config = dict(
    encoder_arch='inception',
    model='segmentation model',
    dataset='coloured fractals of 300 iterated function systems on busy backdrops',
    train_examples=48750,
    image_size=64,
    crop_scale_min=1,
    horizontal_flip=False,
    translate=0.06,
    num_classes=2,
    encoder_norm='groupnorm',
    encoder_activation='relu',
    encoder_weight_standardization=False,
    encoder_depths=[4, 9, 4],
    encoder_kernel_size=3,
    encoder_stem='single',
    encoder_widths=[96, 192, 384],
    decoder_norm='batchnorm',
    decoder_activation='elu',
    decoder_widths=[32, 64, 64, 64],
    decoder_blocks_per_level=2,
    decoder_block='plain',
    decoder_attention=False,
    decoder_upsampling='nearest_conv',
    init='torch_default',
    optimizer='adamw',
    lr=0.0036,
    beta1=0.9,
    beta2=0.98,
    eps=1e-10,
    grad_clip=0.5,
    magnitude_pruning=0.3,
    steps=6100,
    batch_size=128,
    epochs=16.0,
    lr_schedule='cosine',
    final_lr_fraction=0,
    warmup_steps=1220,
    weight_decay=0.1,
)
Rows from block 3 of the encoder of a small segmentation model, named by matrix and row number. Rows with one number belong to one channel. Each number is 128 + 24 x the weight over its row's rms, rounded and kept within 0 to 255. All counts start at 0. Numbers have three digits each.
After each channel's rows are labels from the 100 images, of 14976, where the channel reaches its highest value: "responds to" is what is common among them. Only what is clearly more common there than usual is listed. The data: coloured fractals of 300 iterated function systems on busy backdrops.
# r30: branch 2 reduce pointwise conv (encoder.blocks.3.r3.0.weight, 24x96x1x1), inputs 0-95
# b30: branch 2 3x3 conv (encoder.blocks.3.b3.0.weight, 36x24x3x3, transposed, each kernel summed), outputs 0-35

r30.3:113128137129144128135128128128115128128173153128151114134128169127107132128082128109128157101150166095128152143154118149128118146128082098044151158133154126143104166109128113128128128083103095104080135112128138128128148092160128162167128142163137087079064128128131092128128151125107128128
b30.3:119104127125131142120116138052130122122141096130130131127120140115131138117141126126043146142119118067133139
responds to: sparse

r30.7:159128096128147115131115114157095084128116088128106123102128122170146145128128119132128128061152128128128136128140139128119116117170132064086128088112128165125161128164123133165128118113136118128148128142135100108128128142132146151135141140139146028150125128128105093145108129128128204121
b30.7:165106126137142121151167113139142156099129065149176153135126138099136137112143110111147177161129140151136138
responds to: sparse

r30.15:170152150071177106128128091128113066103117116108128102148091112152125129092130110146128110113113108138166109128079111135128135104103133056102128171095128128152100154137144172173152112128110143118086128114165128128086128113124113128119098128135128140128128088142128114098127128121125154110
b30.15:099129123110116106096085165118120160125127113139107139112178132109100098099139126086107088113126154133144085
responds to: grey; sparse

r30.23:128101128145080128123124132097142162128128128110128144128145109124128130128101126040148125078165128135064133097128130128072114128128128094097125128127128128089118128120128131102081115062102123109103128128094128128140067134128153120161086152134101121146107128159140108139128128169134131127
b30.23:138119118116096103164125140141096113135144125085123134098149108128122134072114146146169116137069147084116132
responds to: sparse; yellow

r30.19:141145154136128137139162128084128137152164148143142124139128131110107161135114128128128098103128128115122147114132131128151128146127141128128128128128128110158135119109165136142141128128102047115128117120034122113128144128131184128128045139135145036141128111133172128122146128114128128128
b30.19:113150142144168128145125156062158148152156120171136155146144146140149157164141159105110133150127148124153137
responds to: sparse

r30.1:140127108143092119113129147128128128128128106128107137134135131120123143146130125078153128173128107135121128128128137128128128128128118184185122095161128128128099110128122127134128128141128166166128128110181112122109128150128133104143166128103103177135198077128128176078093183169128097179
b30.1:096113108098095094125085112134109113115117105114124134085099093115121106114053113130134106109124131146121118
responds to: dense; grey

r30.17:104106091128128117128102128128142142128119128114092143128148115123128056095113128108128128120084162082128120109128114098112128128128128128125087152101128128118110128129104117119077122088128128119128128088071135147128128128061128128059128103077133171128128158128151128168166128128128150082
b30.17:114099089099094134103114126130104113117089102137113123090121105115140096094105112161123070102118110113141101
responds to: grey; sparse

r30.18:128134128128157118153145128085135128146128109164151128063132128151131138128119089151128128128095147120140095128087128078176103128141143128100128133097196128128128128123132120124139128160128082128128074100128128128107128128106150141128152144046144128101128128128130103142128128128128196075
b30.18:124136147132173129109120124156127139114120110142153126150127132131134142174126160124126123101059110061092131
responds to: sparse; orange

r30.10:128122128128128128136128102119133128165155175101128128161142138108081110147119128119128122100128101133115128105153128128158109111128128128093128128159122128124128128130153132136128105065125071140132105057069095096104127158128128136159079128128134119163092075092128087125128078128085129115
b30.10:147150120122130124156161135103141133152131132154130135155131135137130130204159161098081153127129154088103110
responds to: sparse

r30.16:128122151178066128140141128091131158123128194109129128168128128100072128153130145126128131122128132128114128128153137143140128138132121136128128114145128128128128092143148140141125128056128065124128138134052128126143128115127128183120091128131128087159134121135128139106103175132144069152
b30.16:093144110110127109094108149087096106144123119111108104133132105159101156126098140116095107113094175109086128
responds to: sparse

r30.5:073146119072142128104132149068169128128128117134123128105163109104128128142122128176128112095128140151080161101128128083101085128128153101118128128128178128127128128127128131110138149162078122172137123075085128120098133128174128114162107128128149111091091128130142114160128094135128128128
b30.5:116149090100146147106126080163143134164132134135135123121125125103165144156140200127141137114169100117132128
responds to: sparse

r30.20:128119128128135080139135076110118128128133142096128108142128154151128146128080128106162150077133135130166075128149116171154128139128128095087153097128115109149140113128139128128128101096153084077126128118135128112103133138125128144109125112146128060145053132128146082140128108128128172100
b30.20:124100136163153109123162150120140162126124100151162177134089144101133161163148115111139153134163135167147127
responds to: sparse

r30.12:128128118113128183109110146128153151128204145130150152125163143078104146137118128100174152117128128168140070149146103128116151144174128140111114099119128128128128128128107089128152111091128128128128081101074108128111145148128089131128081161128134128155162129080130154106128162137128128128
b30.12:109146108120133087090104161113114130146092098148104126127132115143102144128145140094079133090084142095110105
responds to: sparse; grey; orange

r30.2:138106128128111128098078128128118104128128114098128131100118086143128136105128128104105128163164128150168112128126143122128136082119128136170104039153093117145118128152133137097131168131144119073151149091128128128113133162150140130065128128105128128166166101128116112138085153158128110164
b30.2:144138134101153127148117132106147118126140119091138147132053139055119123101114135141148169144141123142142136
responds to: sparse; grey

r30.0:163166100105136128122128128129149128123121109122092130128137128109082128138109103097084128150128128132105116114116115137128128108140153153168111160163096105096104145128120109143128128128104160128128128080137128101084096128068128128139161128108128209128170112129128203152122138113082151131
b30.0:114091083078108134108122126129111096109089098137122114093086090107135090101115114152136118109133114129140105
responds to: grey

r30.6:127099096128089096128120101181141147128116120129093158128128128118128178141128101163133128116126128128047128128097128153127117118128128139087072107128128164104133141159125149128090128090156162128138178096128128114128120144142166172113110128155110128119098128091128172169131128102128117089
b30.6:149136108110110154148129142170117110115126034114112115118124116138134126126110140159174126134136087143132134
responds to: sparse

r30.14:128128086078101128135084128000128140073128128113063147128144108128157128133126123113128158131126128139112114110128111118120111128128103151109095123128144151128120128128111119122104101151128128147143119092128114109086128176093148137128146112112128141120128136128143138128128128109114140122
b30.14:122075079128083151116120118097137099107133099112127121105093095111156111127100111150121120142102121167152143
responds to: sparse

r30.9:161153128128140177065128206128159141162193135156131138129142128098094151124119155128135130084128112151139118137128159109128145108135136128089153128128114128128136120128130128128125118124128076101154056118048128131135121123099115128128080128112128110128128118107129152106112128110128128139
b30.9:096144147133120090102094142097125123148097121137112106142150113153090149134122145105089120092070152104120105
responds to: sparse

r30.11:113136128083142145144131138147128128128114104129128131128128148111144089091112112128128101093088126129149150134128100112152128180128145083063128128128122128128148121116128128133150123147096128139104128124128126135128193128128114128173127108128137111076052132130150087154160054118151150089
b30.11:134111116121099150121119123165132108112139134125150112112115143092116110082116139121126102138179137204168124
responds to: sparse